Rows from block 4 of the encoder, named by matrix and row number. Rows with one number belong to one attention dimension. Each number is 500 + 50 x the weight over its row's rms, rounded and kept within 0 to 999. All counts start at 0. Numbers have three digits each. After the name is the row's rms in percent of the matrix's.
# v: attention value (encoder.blocks.4.attn.v.weight, 256x256), inputs 86-171
# proj: attention output (encoder.blocks.4.attn.proj.weight, 256x256, transposed), outputs 86-171
v.50 097:496500500529500490531500486500500500516500461444404564500500481470500476432379500478500418607510500593554500479500553666472637435560500475588500479419500506500500548518500477500611475558558500500500647477500500508451545511500488500527500500444500451500548500
proj.50 103:542500500514500577544529500500500500511540488500514467499540487488500527500405554500463500500507500426471468601527520453545440453496541500490449617552562451441475477495500500495440500500500608526527500498380500500503456563524496500541500514500419547500444500
v.51 092:500538604567500561400481415455499565432391623519430500441500556413568500500500500458437472509586537520500500608500500446500500500510500516500481478500469420501472500500500500500548586573521530500500500581424500500442527500500597520477505500500480500636500500
proj.51 094:523500482500471500551596537535500517515604463445500376500500583500500432524434500536500424635377415472500401446477503523534397496500500500521500659554500516475500500500500500500500472531500498538568450513500500568509473444537450500500482514439383500516437500
v.52 081:395500544462462500500463500500500500500555500503506500500500500564490500587500500305500500503509516513500488479415543538500430500456500500534500497500500619478463446424500500564500428472500500513426500500458546463596500587500540478561457676453568514500500414
proj.52 082:500517562454513550514486500467526500500500579500480434545555477436472439500483500528568500500500434483500521571446512488500500400484500446490450500500447500554500493629442521498560500529500578500544440478464430500481559515306422500500558403538504489500507426
v.53 110:500475500500496629500497500502500497626433418529493610421480486500583420452447490436440505402482502556453506500487414538577444415545500437479500497506491437500393570444553596500372500500500423427564500539565444357500535512569489500548500449406494460430542500
proj.53 113:477487518500409402486538544426427500414527500590418470429537500414543558461500523505501515500500500500468498426606577626451500577500500518544571516500500500411515457617500524446536423556500566500499520495533500500571563500455500500436509500583475520576485526
v.54 101:500454500500363576479500479514445514345582474482441553578518483500513500546557378516500459553500537491517602488459499469608393548492558453565500530500427500500565486424534512500451500487490585413461525513500561518531555433500518452536578511419448451611484473
proj.54 090:500500500597627500526423566500646500500500547505488500424452500500414500495498500489458522385434463429543500515500524519500612470500493587500536431500618537419426500491565441495450500547650500500500453500581574543564469556500500460481500441462500534410500460
v.55 088:465377500457348500610427546574500382502435371492467472545500500601491517348526469528540475431500500506484603527500500446575456500500500500555604500393575556500500582500500584500500513512484434500500492400566500500500500585515449505520500497500437532374500500
proj.55 090:452500500538560500380587372500503661500568662568495548454478473408469500511570500384500578500580500500568479500558444495500557543500500555465500485500474500500529544511553470472507505467494500500444500565511500536540483491520486554468508475534538453500500520
v.56 108:558428612500439500444560510609500489467547519559484477540423599582500619431500559500501516417422506500552512409540423500559584573500500500454500650408500576649494500507568500474500500566389449512500538570512484518500553500426500579461500500595529565461489500
proj.56 104:465500427517582426500483381514462553500500452449500500535450464454500473500496500500500512433500460465466519532423548500425485403501476500594508500566500390429449471434507521500557500457481549492542500500457474500525532500476500474500500500500615500513500557
v.57 089:497516639622500474553387554472436489500482427500521623435500464468500605500485500500498511387490500350590514488482482532573500500397484502500525500561500481500563479500545524500493500518500428520499454542557546389507390500450492474387549439458515500431551428
proj.57 101:618529437490525483425545500548498524471535476463445429500488443501545500543493500481539486456464500520500499358452552500426518514496549560512549449403466500500500500476500474507474461500530565500459622498458500605500595500514500516500462592591500556500532500
v.58 081:508500547513500534436373500500500500500488500486546462500528527544447483502528519500500433543500412490515387532477500592537500500496452453489508500500501532500471569500500516498532632412451415495524442500500625511452454500523478500503494483659484500516500524
proj.58 089:578626458452456474610531500525493500517458530500492500462522493508500502511441513587500414500500614500500556441523559492500500500564500615501500514562449482480602351500432481479469487566606452500500574653491390433479446489423476460484546500500523473490500500
v.59 108:491500500479500382500580418500463500502532500495558510580405544498521473526459500479517515500500500500618500472500559500500564589382507496580507500469447567500500516552500519561566500586509469500452500528483500500475500627500563522475500595550504535500500414
proj.59 108:500443475515580556500520529500569522500526470522540492532518485585500456500470500500516555502585500415484500500500454500500499426536423500454512500500510457638500500556525363482484587532500533500500500451500500595605489489500551378500645533453411500497506500
v.60 098:592500500374534527558516468568508481540500500509445537563490532562595436500490477584575458500494514606371588596500545455500543577599500517500409473579519606500534545529500496515343479423500487384428537432457543496473499580500400551534564500500500500540500464
proj.60 108:452541500574439555473500500412491532546500500468500500513529462500463629507580500500491500532492500419497500470500382494382500550434500500472500460375529468508488502405500505413589490553512500551544500593500478500500491519522558414434442500500500500583543496
v.61 092:500447549506500578469494511468531508500442424451603522604472500500527500422577548538511500445370514514456501500554513501565475481585584449493451549532556510500511542500560516604500496441468500500500589642500502603449453500500544454530510458537425500544628389
proj.61 096:412532465527500422461543472502444500500440513501500450413574500500500559457500390500513500483592500449445546500462500500473578584486500566551575500500335408571394500541437568529500433638406508500500560474496413403581528524513500486516513500518491500557392551
v.62 096:472522410475469497548500500500495544500527500632500500592403526564610458416417537522467487444487500413408521500522500459499605500609508500569500500500545500500542517520395500477500435500506430503500474508489489563602495418383500468500539500547376639477500528
proj.62 099:431421500500510467449603500554451425500502500500461500441558591457500500502605500500572500559500423501500500539500357435478428553394519548500522507496563500504482588500543506574500458379404500500500500500500518542500500567611478517545493473481500354500473500
v.63 086:519487486518453535500562547452500480500467477611366518579590500490568500507500500506527500500548557335454500549500500527541505462445500500500510465500397559466526512485517604500406480500500500500500500500488570570500510500481500500500528457469500462708434500
proj.63 092:473476543500545500428500500486500500600613428500500538447451500500487646501529500491485442507500427632556430446429500469548509601481500551526500500525605500500500500517500496500438495500604524503500500500500500500500507548406500408499514541500488404444500423
v.64 097:422394500413509560500473493561434500449457500559500500550513551469393514487500475475494500500656500500555500500466500439439439467563470507557500466483446517464512361500564461536469568560400500516500444477449566433500374493415581500493460568488562500500473453
proj.64 094:500460401499500460559500504542500451500500404468500500428413557500558500582434485400500434513500500500500500500519544553500553471438500441463500482500564544500519447505500429534574421441625437500500585500547500500495566444454453470531395497568500500466457520
v.65 097:462474415591492549500407578500558549572500452456455396517512559605427429482476531500481533506388549470381488455500570485500489610451500532443516518456609491520500625500517636555423547554504489537488500499500500398505500473500467545498564573458419477476579540
proj.65 109:521500526514458500561482489491533541427466518500505600500544423591500557500500540542424470521557604541499500500500460466500518457603482481644549500500443426565500500500500531509485500500500578556478500490510500559500500526500530424478534500443500529384500563
v.66 102:525465500485516400500459584566481499467586498500562500505416437484480500513500450545555500410533482421534449417500404535539463500513503500414598481436496500500500500559484458471571570500412506524378628583500515500500500462546500500494533583466529544472500458
proj.66 112:436535461500413587585500500471492500547453500486405525500474500500603532500556528481472500559457500506496500500469460427500489452512585492563464500438406500529498502517500547423411500537500607500500452411500450429503523506423500500500525500563470500515425433
v.67 094:471500541507474500500553500500547550535555485500500426500500491522414478570509612500556528601500474500581499458500500513500485500500399500500427467451521544500541452500548500545500500500494501500500473406326500404438500459470500444554454462500413492500576500
proj.67 094:519506517500624511554500441576500525348500422408500500500494505506522500436457500500532392500541563500648500511500566435500473643467500504501639463561500454500416500455500441495500500484500448500500555492573611553500500500475558507555525466462486500430480532
v.68 103:531500450483500500500523500518500496512500466558514569536459434545536525463490524445500503532500471487533476463507574559483445500459662528568500494500526524506500500536517500485498578492591503500481483518505487487500514500443500458498536437484500446510500548
proj.68 100:445539488559553553500500425500500462495483478526585459500458527395490555565430448440500500500500520463559564501461485500477468598500453476476633466500500471553500426475500403500481419500433500498500543407625547500450500488420533500500500517485500500510503485
v.69 117:500526500500574500500500586516459412500591524536578632515500540526423517484495500500518520490562502452454430500500564436500485527486500572457500426443551500543514425516424485520421528500434500512412578595479447526395507500475500516525513500515520493489500518
proj.69 118:478538500500457492443503544488477500500500458501500567548473450602640416500594470490488500500428430514579500511500506500479500500562525417500504530500438569596500477415500564463500517531500548500571453494554484380501527411422548468500554459500500570500500464
v.70 096:534500484387500545536455500459477498500480413414500537500352585508476469411500500504521500395429552500500500500559500406500446500472435459442589500526481500500500424500500501500583519599420451500411474500500656562481463499359517500440537577482366500509500474
proj.70 099:489500383500400500500528559500480500440500500500500387480657500500500515500564490544503458555501446564500356419466500491431500466500491529500428500310435526494507500500500572500437500509591500500500500503421384439477459500570495543519448440480500500500416500
v.71 092:673495481621500500500500500552500500500500531545500480551484465463514590500522507500422500500495448565491445484358457468437500562500569500508500500455448520465498377500500378557500500457500565483386377548500480384500528500568505440500500500500510500447563544
proj.71 100:326500458563500535451500500445546473500500511500500641569544431518500443500324500439500433500549500461477566445500417524513420452500548500601528500500529472500500500500523530502500539470500486500500500510494500500524486490453417500558500409500500500434500391
v.72 094:416547553500547294500429613563601589500474560500449500498435470486491531547442606500512462500485500421500471484500467480567368564500498572471442500500500500590500500517407500432479553478531520493581509500539570567616500486500440634608580510531528611500500496
proj.72 098:521585500419446530528451481500445500531500392500500367500523500434553488500406442500445480500480500523500549500500414500500500517500500440500453474500500505449500624504492500528500476500500500464366562500423500500466484500500467500500500481433392437500476474
v.73 092:500500561492357510522500500500553500500615528514530537544500433500419500495409500586439550585569500500500489500500485434372405500577474575508567492500456500568500490550500416526394373500557383500487388500557500500529539500525546500343528487486515551552560500
proj.73 095:603500495476500500500528500526542586500464558313423524531598500575499500563500575500500505435500500500506500554500629547426517500451501487500500529500531552513539435466531500532500634516437500573580532500500500503461474458405464554596500500500460612500486511
v.74 103:500488502575465626481470464448500481560457567500500558500500480553500503368427466418431548580556504450524500476500500470551435528500661435461500420500571409460500500426550404500515500403572483500591480436592470427368500514531490487500502593500450550558500555
proj.74 110:585536626517601388548500537496462500500500500547551443533500530425497521500448450500488418414427479486500492513549500557500491526593500500453500578615470500609500500500500557503452468539425446489536500500543587440593418550500599530581500497500530506503573500
v.75 102:490444500500350510590500513420508431378535554496433519409376512500500474500500480339500487481581500530442450444457500441500532500596496500425428500471461553563500512500524500500543442517476419500473414452464500542500421500518538500510447540417487543549450500
proj.75 114:524535480409500466446500504544427476542409486568524477500500554500500531455489511544506500540537468387532493578500455500459484500423500500500500500492578461500500504495500499500585531462556445438613513518570469549540518514592449532500557500472551533436570393
v.76 100:500551510500586416500504500585529640500569552500475381488509500468481498549500612550594443500540450500548571555500535508557579500435465476507400500542536500500437588605500500500481500500476565584500500435426570500500500575440474528547521484500395439572570500
proj.76 106:572500479500486493500504500424488500500576415468561493488550477539551500512466500500441554464511500500413545504500500522500557489500500460566376453493407500531454500500530449410440573500500510536445545437500500536566516500500543458501500603385422496500460500
v.77 094:401418520500327563469579500446492533586465537500552406500483500500362487603543595500542500488546462459556431576561525500431500500417500479500518502593500484515533636500582500490500500480500500500458500463500500545526500511536600521517437500500500500500388594
proj.77 114:557402488563536500500477500551527548467459453500428557448418500563517433452500470609450516419500467500500500500500641595477546500515481459500416500500500500546497500518529585561542491478522485527500508444533523500588585469548423506544464543524500468522648556
v.78 091:379504560479522471500500500498500630500455552486571400497550528498372349515538500585511500500563454576500500500500533532514500526464500525563500456520552485498500500550445446476514500488500440534562500500500500518588506500500500397500599449415459500482500495
proj.78 099:645500508500560500531482397563568500531600500395514545530493472468529515535534516522449500500545578500374500502457500546400500477500544484542420501500476553440498500425500545500626601462449470422478500544451582460447500500403468500441506567431535413500480545
v.79 094:422572371418500500375500576500558523536500500500583482500500551536458537615433500500500566500545501500540439500500544527473500477533500575530532500583500500500500470500477445536500594500492391506542500500500561553504392567429465604500563576500415466534500500
proj.79 102:539492500574526500500510479478485518446501431500524468384414500429436380500367500514480481498486460543500500500493528506503500500500427404377378449500576524500500589463500431536566500500500380566529506500544563500500560404485622500511626493474455458461500500
v.80 102:500577442352583522444489500446425459500448469500500505487500452447447500500500520488465502429504513436558391500472545562500500472509634623500492500383564459500538500500502500463508548461500500527504500577618444500402543583415378484437624510537440415500542493
proj.80 105:427505496535497445489453576468500479576500429488500454493554436412588570563500440500477541582500472500424477450500412580460452500641428402485517591500569484475500510484534380500502366549500472500484512447500570405500533526490535497466490480558448497500398491
v.81 085:548461478428500490500500592476456368585530593481521551423424500522500557551507500507500500591500495500512500526474535424452500517500500550500470500509500513548500431500500397397500482405508488500500487420511416509564575642454500458497538500500500407505500475
proj.81 100:561505482522507500577500481540500375578461431548642419589500500430500573500508500505500539500516455588566500500489493607440552520439443492500500603500493522500500500500500500500504500529432506593537500454507599405532446500553563432439549508563500486557411500
v.82 102:500486500547443523444500528500500422500500500530537500459411500500612500572547500500442537526519502498500528500500559539647326500410565500500451543500500407464510500500470511484541561470439447508500502544551500500525526500500491498516536500500483498500500500
proj.82 113:478513490460484437625460499500386595467401373544483440491500439500462487441434419540379557560500512535531428500467448477500559464500450500428500416437538500524442469500532552500500431542556623439471432473448463500500486500518465491491425500534444518508467500
v.83 093:500579587474497500500500564500500588464457500482608500522611470500500502532403541500457557630612500544641394545503500551500500495483500508564381466500500514490512477438477500527500501587500452414500485490495500500500451543500500526500463638500451468655493496
proj.83 107:527512426500616433550513394530523444553474439500442549523470517454477400589544500546533500477487506540329473519500500526500500500566500500500543518500497500515500467551500518500541596500500581500563490500476611404547500528500473535500497489576398500402542490
v.84 092:454500500500659500501500500519562501500500475482523500464530478500585550538500472480606418477521606616378500500500500500395618500586500444473500497500500554500500500493423503500430381500500654402373517500500484461500500449500500420486500500412560475526545510
proj.84 104:498475539522375385500550490407473500587548566500417507571465500441500526500500500500502550458568500529637456450500500458456546474500542500500511500456460500500523509500500500629500500500429306446460449563473500500621500476500508614500483500457501565500542500
v.85 098:513432486500500518500500500634522500544471625500436417497523395500445500492536549417500441540564516516592500552442526569500560553526500537500510505530500500481548632572572408459500521546500435584477470479500456547293500517555555465472500573500500541500500500
proj.85 110:586500550505550517492492464500500451500509504500500500495481599588574584537603365522545500500446516504408505577487526467455560557422500500500500580453474554472393500497500500460491479435442526500500545356500623426589472539482499515540447500500500428500500500
v.86 093:502468555459460470389439500477500500500500492500546483454500444504500507541500469500618569447502631500500470491500420542382593500536500500500500500500537500588493588505449500473500491600467532500601527584500500500536503500503500556500500500500551479500500500
proj.86 093:500422500443638555635583566500500502499516582523545500500346549497432506550500525457455500507566500500431500483573465591610500513542533421500500485557461431508557527471492500498495522500500500500525500478500477527539605516500500482477491577500570451511540611
v.87 123:601500500556413455560500470401534526495568500426320558532500565500568488500423542492520500500412511500505560500536400477468541447500452405452490497585473500561406516494500508477537480471466521500500421540500500500596464500500531575467435500500588611514445463
proj.87 125:387500506394440536384500500567500495522483554497458434466492517500482500441525522500620500434505477507461421547462390533500500486434500572558446537387500535466567560500506576509486402481541445483434527462432429504483500525571456500486466431500500509485516514
v.88 088:500570481487442466481500500558566492418500605500418528500519500560393500500500516500464500500500442459573500500454492478500500542500500500445500500514567461500477500500500500541520500494470594605532455427520482500500469484500565409500498550441503469473500500
proj.88 100:500458432470517500494457500500470504524500500471500500532576485550538500500578500500500500501500500500501536500500543500565549500500476492563500546501489560500383446552467580413500503500525540484394534373381535500500558470604439501500468367596528500500500500
v.89 109:478500507604573547491500463462477500409492427560495560437500500430500500414432494378358403550551467500536400513537441432363441500500626530628513516500411519500531387500462466470500554564542524500500475634500500500500500499496500600500433500411583500500500488
proj.89 108:320437419567549500420419515484500432500500555575500477534465456462515424509454500434500526427456524416500447380500544471500500500500472505500554456519500501599500500609469533648531500430500500500573506500538485438500415457500387450500440500540500428486505457
v.90 094:439500491691500452550492516483575593500517614500479438577564575429531451558443499489500500475530500500528565577500426467575425501434500500500500547553500495500500454505531432498546500445511500500500459562579500500535554482541503536577500454613500549545519513
proj.90 101:500488500452500517433556500439550507462596521379486423500582457505500449500326500605542535384433492473500428500390531500500500583488562500500407452494500394392500539465500479479399521455495500456500500554419446539500419496533501463557451500420544498550566500
v.91 101:427553470500607610486415444500500510544559500485500472495500500500496511437523461411410500405557500515387500577634500500451508500500515512539500553483512500446500500500528446500500459514500570500510574525403500500500500489500473500500551588427476382500424432
proj.91 111:500409500500519471564497502500500574441494399550548500550455447492545514515491551560436543500493489506509450388500615500435519500624363494500417500500535500608527378559527497556532500546469523604583500525563477500500500508500581500458436619519531581549535480
v.92 099:502601500462459546552500364500500489500406491622528541512499409405526488459500500446500487500439523360536454433609500531453500500586500500500467540514505595394500483504500486500500429500422596466499500500479624633579441500467427500500437500476435500554435491
proj.92 103:513499452500500373418500524500500541500500463471500387535458595500541443481495591647500388475561473565493424500500526442500589456534500462500537400460500500500488446500458356598540524500666500486500504500500419414456550503629449530500456500581483411580603481
v.93 101:586500490493587500500534576500500393500436499531606475512500470428514500473500500530500440587603500500500500500491500500429500565527500442578432500539500486560555602500502500526580542500564512663581500470414417587365506619485500500424444518500494497570533498
proj.93 102:500500472499525500430478446555499471610500475429508483551531613500546609500572400500500491500481500534469500538500488500568532447500500522512511588500479560487440500500500387500500496500485500418547500545575522406618500500500461488577472529551467450357469418
v.94 103:605500371500420628438499500469532477534484476540475590483491464508500547500393405526500500500500464500432500520500492450500500448604559582466500579456500509566500500500498576500448500571500424521500500500514610500383479500434500500500468500450500474500555500
proj.94 115:504573500422500440552500487440432366497446500576558434513500500471500512424566538494500512597446492500500398501500434517456542551518500466414528500500505500500423500542429500548500417462476368529500491500500500468500390615500547536557522500512466467485390537
v.95 095:469561469500413500422487558500529444413500581501500504500500486500500466500500426500564573565587533588500512490500500491416528534500500446500500467504602534507473455523546500567500500611447500500563508500457304500500502629500500500494441500500487696527489443
proj.95 120:500500565532573456500577398500471500500500500441500467534500576543517422484500521500576461492500500556500469500454484466420528500500500500500500473371488500491472500450468468500505500442516500473444473546519543479550500389540461476500423500464521462512572500
v.96 102:501500484455507540406500622490409457434415500439666555515545430411492530516397546500500502481500500500500440394500436523458537481578591484548356428522500494502549500500500449500500414500477495500433615551500406500412524642458516500475500500500497500463492500
proj.96 112:481516454500547456459500432468552454582584451561529500517430607476561457506611479466500501500500525472377618464436500500493500500452438500500509565556390500492500509500500459525500501500500422500489500429500549414500522457500500399444612500487535456500495500
v.97 087:478500546485466500553500532522537443500469500500527540500500500647423569500405531500470425455500514592495500513500398500500466519567484499594500583500500500496575500463462560614517418500424447500481500455500500571476458500406447488500500574500582445571500459
proj.97 091:500500471482500595401522472480487466584472500584500500500380521381500462540500536499646492441392426508470450500446551520514495459500545500540551500500420552500433500514518431500440563500500427435500498500500500414615493500475396550502500487500469480518500491
v.98 110:501486458495500620352500532500500447420499500419570500468500529500495515461458476500569522550655500500447500452414589476511405558500500481500541415540500544484531556428500491581405500556506500463500417500310500545500451580476520381454461500379482500497443443
proj.98 114:500489479443572441500500520522500500500435448575547544506453541500436463594500541528500457503500447556505519527500500434500557502500459500500463513500500500500523446563481434500500501464508377543500457471541558483464482500500500425416532500500535500452503552
v.99 100:511489467452516500577500496500611500463530451500401603500464500500448556465500556500500500500538464528514528658531500524497500430409500495500558610465436500500528541606509565406585497424438500508529559500537500387529454500611500579513500403500552500500644500
proj.99 103:386500629473500513500500500562521500549464540532484395455500423500536616500500457500553647440423516429500486500444528500500450604560597500500500484497539500441500551500476418652528444516532500456516500500471429583452500427500482500538500567492500464500409438
v.100 091:400529500500498364500500500407500559500585560529472498541565637577589500565424548477500610500500543468356462402500547502500507575436494565459500500500579500500500505484500480494500500552604598491492500505504452500500568368509500500582583500439551464521506500
proj.100 108:500517531506603562500500557500500547500500500500500457481500455406535500500520545432500475500528488433556500592500464550500429553543501574500500500484492547551536500476500600576463500453393492500559500461437500468500443500515592465430613528497503500534489494
v.101 094:500460487454511500500525500584534502500500500439555500500543401396459562558575450522633405378500489586500508515500511616618481467380500500531529579500500575484400500582376564477500591580447578482550523592597500638612483492500493565491447500493498588500443540
proj.101 118:471461556495391575470440471528425553557437500594426500471362500683500500424500499495513588517546500482550470559475500398483500525544494437535474377573500491568557586441520500519500500467583500503361478371500454543500534547553466470500517467428586491474536454
v.102 089:452416500483482644500480446494500519421535619500525509455428606500500584504414481500480500436476500500469500528511480500500500500500442516478484492500467521500588500543493505506453500445529475500373422611500500500501533500338594436500500500500500500553586500
proj.102 087:500452416586489364500500529572506590500520500500500500500553448486460481486403531487420500500570565407490500500603439463512542517500600565500500471568482434500500500500625500552500500540416500614590500500573421490500478518540396602500512620500465562500488482
v.103 094:421495533347500403459500500600604495500520545590583465537569399507579500500504438560431500500500530500500500500500500600558500604500465600492500419391500447518588500506368500500550566531500568526500500576558493438500500500530416586488539500525435477500465525
proj.103 098:545507500593531576500428461461397500565502500566474500475513536478468500500621500490500538488587500487500514507556500533453575419491500533500451460549445542500433500540500491440500527507500610530500534500460599569500484475535567512494426525500403531500500440
v.104 101:426384451624586463591525518500528517500521448395500478543500531504545521400454500500500500476500502500503453545406459500494500577441539544587594557430542452539500548492500442500462569500500500503500468500612513499470571476522568474534498553517420452608500500
proj.104 108:500500589500449504491500612448461425559403557517477410479668474469529571565451453569523500500500500503418515517512500500500455500444411515420452556583479500544520629560500596449500500503357508500564500481444500512562478540500384396500501500452516537438500500
v.105 094:500419533500427489554500479492500458587500446535434554586371523543531500459450500500500460456480537500528525464500500560604517500500500500492477500539539473485499500469565512524538568473500406501542549545548625423663445538500500578518537489467334597500500521
proj.105 102:500686466437500500499516500434437566500458563500500461459515503416404500500534549590500486555500500500487500500460442415414544453459500472437506450348465498462444556599450497455500463500521573598500500500498482581483460557494500500500371507415500484535507553
v.106 102:500588510517500515566554467456476483581500500593500452500458561603472590584526549469393476587399500475500402500500529467500501549500500408483368500490560543460393476479457500390559465459500556557490481406350534474470485500440500607665500540642456471584500500
proj.106 105:602500500587576500450443408548537475461500500504462531395500457479500499500411500530481500477508469500618564403537500533500500443467427500406653454469500500500545500520600323500366433452543476517500591500500521500500500500500445490431563500516487515500500560
v.107 101:459481604504500560500474524504554563500389500500472434529500500346500534557500500500500500507446500500522500443549500527500570500547404390534399500393500543490447435433500541500500500601571500425504486430563500603621520542500468488459500448527398497485500590
proj.107 117:583500533419503439500382428500414528500575597359500500590500500545459500500500514500500495497500535500489545519535500534500488502441523589529583393450500481500539500516538483500630552500500533500496500500470590548500570500569500500500500500500500488500564500
v.108 091:534459500564550376460500500494459545467447500466500493500429522585500500500541504613525613500500546402551500500500553500553425587447543467493435382557579388360435533388518500442500469500462547500500500386690440453438558500566500549500606519500482512500500500
proj.108 097:482548511500500578511511564500495500454551584500456515500515448455535500530581499485469412534500500500500527483552500556583454449455442500546500517579482560495500500500387535356534516446529599500443555500354500500484509500500500356519382500472620422559444538
v.109 108:500491576461560486500588623566500516518500583543477472491426470590471500629563605492564461543549500500500469460511465541523500612564444542500528432580500453502479476531512411500500559498473489635500500471499488496500547549500516575500553541602533527522420561
proj.109 101:500587458495448533540447552519569446584453463507500558486546500498551525500604500464500463500376500564533500463611491526500480516382552500467514573464500554473500500445579577363392500538433601488514509384416620456483448427387575540523500500492394459466562500
v.110 105:502500548419483384500644451380561500500500500500382500629444477500500488456500442465433500434500500456519550580520500579500500504438472528500591500500500417500535481518558418383557514598438541371472500496500604465500481500497514500472533444500500500500542563
proj.110 104:500500500566640543534499500506500500453572503500422414440402500500605509500488525512562476517500481526522500500500385494483421535479500500535392500405432544485544585500500600500445427432500484553478500500500500494432595531567500500505382600500500510593481500
v.111 096:500500494500500500453500500606500443461443451564550500432535371603388546474447376465500507500560422486622428409572502500500336542537500608500500500500433535500464399500500483509495500550412430560592500408500534515500451472468500534562500497500492518423500500
proj.111 096:502577468407341508571489482502341429505478547500513528500410625475549500500500564603500466500419551500500470500500579509500596500414527387482500500510500516428443505516405467454537443500500500385500598500521547500555549412414514479516501464503488495512500572
v.112 103:424594446510443441355449455500429559500500546559500471500646505479500416500500490549500505593567500500511584550500600453500518493470454500500519500500500547446513500500506500475320429442500500500500431494488500500563452421500511410551469482500536500504500500
proj.112 104:500500530500566500548514458521560441500516463370488516565497543547410450500423500507565500469570509587539500500457500505500577462544500460572486425590500500500361384461385407549587639464452444450500507456500561533393500486556495568431500536459500514532518465
v.113 100:544500525546488511439444541500582414500500500479499500500500500551485497500500439581593500500473500529500618390500460493459500554475372530500500500499521404500460500512500500528500547577500403462397448457500500500500579500500433391500391370510500500468484567
proj.113 104:529482500500500504490487500583411500500465511553498500627576500540500483497547500530500407500500511499576511506574518500500593462545459500515368573475443510500508512500488524415421489500549610500490450484516492508500481500502574537492500500466457545500500458
v.114 106:500500500451530447500505460502500432482589492566564530542403389503500500544526408500407513568526500425592421402591447588546456507500500524520583489415500527500475470500448500446506497577500451500516500500508561500567446463490584500483506464546400448500602556
proj.114 101:470490528500544480496487500459500483560456500500417371595500577500510500562500486603544521452505500558500473500500500497337524592441576500500538452455439476470494500500465367500500500597584531440581459520504500500521675500500475559471328540506500526500558467
v.115 086:552545500500484500546552500528500428500512560500500500500544558583500564531500500500598500484539476500621477519380478576500500523586475500500462500500474510569470500500517500500468510553423507500500500500450445628465477471476541472530585500500500500498501510
proj.115 094:467500508434390548500530520500500454500485523568450454500423454500507547454567539465540427456533571474500500531604485432500492476478500422529500500577500551500538498422500460337500551500541532547418452500553572500500428450500460518459470419579500500500498500
v.116 110:518495442500500500525410489500496576500500484558497555517479526500602462500447500469451500486584522508500433622575389500500432389500600476467480601474441411483535485506468500426500547492523606500500523500500476500500447543444500611500532568572500475502594475
proj.116 114:500474500577571451506500464486484490500562414526500430454500500357500557531539500500401500500500423530477500419554548586520574500529524522500527502567542536602556500631468500537562428500590520481466490500500431424408500470500500500584500485566521478500424466
v.117 090:500500599534527415500500575513536500523500573373383500500500497500471402500477500569542500457569500500562500529500500596500522569442500500500500591538500419500451500371500500458536500552484350480500474472500500504500480500533514500510517587447479502500500472
proj.117 099:494500347420500616480500501500500500500500500500552505565572462500486487500537487500500500500411490500489592494500489353578414460500519557623463500500478597533500590529416532360559551430510545423430600500382534449492500426438500500500477412500545500500449604
v.118 090:499493491577513298500500500428559636503483500534463481454500574531527585500591500506500431500500572574693489540464397500545500522500479481519554467500500481528565500530472476500495536500438500468500554500483500398523616500612565500500500500584552500490584500
proj.118 099:500500561489499610413504591527383500538478499574500464432500354553519440548445430500500500455490453452467533433555577495470500454514634500464462496434511543500545500577514500485501500584478584554446610503526462597476438500475474500532462538537446500510500500
v.119 083:454432500429419491540406485500500512558418500375540586500499460500524500523532442500464500415453513591457491553553547549500500625500412500589516500418500492427500500375500465500500531607500465500461436545532500585533463453508520389439527530500511459551500500
proj.119 083:582500482507377524523592487398447567500515500567500500500507500498500500500500533484582500526500500490500409500559442460500538445471589591420492486574500500500485434532440500421620580500476500500500456500611441500500500554448629635609500559517428500591502500
v.120 107:561524603556443584508500500500500431510363500500465479479443500514443504521585458421500545368377485530500461456500598554466415500500521500500397523500526555500392558500522428445581566500479500553396463424590546487484500504468481487488500438590467415459500597
proj.120 109:423520401500474468500586559451520586454500500542500582569501448500511500479500446500546435597505569528500533500553457487518500579538377387450562445403487459421500478480567500479400444500579500500496500500500500526495548538483515500443500500513470500500524463
v.121 110:534578500500500511456517486501500531526500500494403500519593484503439500477582471574541500500454500617442476500485500462449500534500440531500499500562416404497475477365566542533500419496500468376524390500543529480466500500508479445430412422440500500578473500
proj.121 114:467486538500508500454528478500436500431557500500493542564500500579483515500444557464500431452562403601500497500464494500557439420555515500539402500500500493475500522495476558504502605393567500451423480554500500595576500418500470500524566543494528500518630500
v.122 091:534423471500497513434411533500521607575500500500530593488469491514500461487500500500534527583500539599540521531500475517500538481553443476500500436599401463521483666500506431397500500448443482500522389500413563549602556505500500495500500587389435500500522500
proj.122 098:530500534500429500500462500500455541507434500398546493480594574470500591487495500538527428435507528519444500500572557521436500476405540543500479494464463509534500521575535480549615560622500473522461544362418540500394500500500500541511500540508500464500445474
v.123 099:500482488374500500500610537597500500500432500557592327541511333630505416456500510500537515605585500500496453470432598563496602593504500522396500500443585517500489500584500500629514426479493564517459500528543500500386500575438500396555518500618488500500452586
proj.123 101:500500535582511563545500536523541579563500500500447563450500560445522579500631458500472455539500515500603611575500500498500449431500470371504500500579466500500525520518500492352479503545500500446509517415494502538594520455524438554458453526552500534502461500
v.124 095:500483500529455466469587439421531542480439501500376514580434535542483500407479465500500469559472431500442584528477636549574455543500508560427643500461419500505525531500500500500500500497500462500578345565575484365503500500500503514472500544548519500475500497
proj.124 104:468500500540507584500472455597500491500500500500596500500500599580504586500526500488527470500464511498517431505438478552446360500485500473559449622539499534500500500500448544541500500522487539432576500459500500500500451519601467463544505471500537488433569530
v.125 092:607428542430387630500455539500474500500621594567469503546525460501473513562539428500413493500500500503496372501572505500444500524475500572500515455500501528500485500500466451500554535540401467432632532476465500489563500526385500463475462500439500600500500500
proj.125 105:500475439581568445542500507522451500379395505611480522500478498584510457506471500529494500554500521561433530498500539500491547518625500384497495462452409538500500500592500568518480521381523500547388500508597500447514500445611472486500500500500500500552550551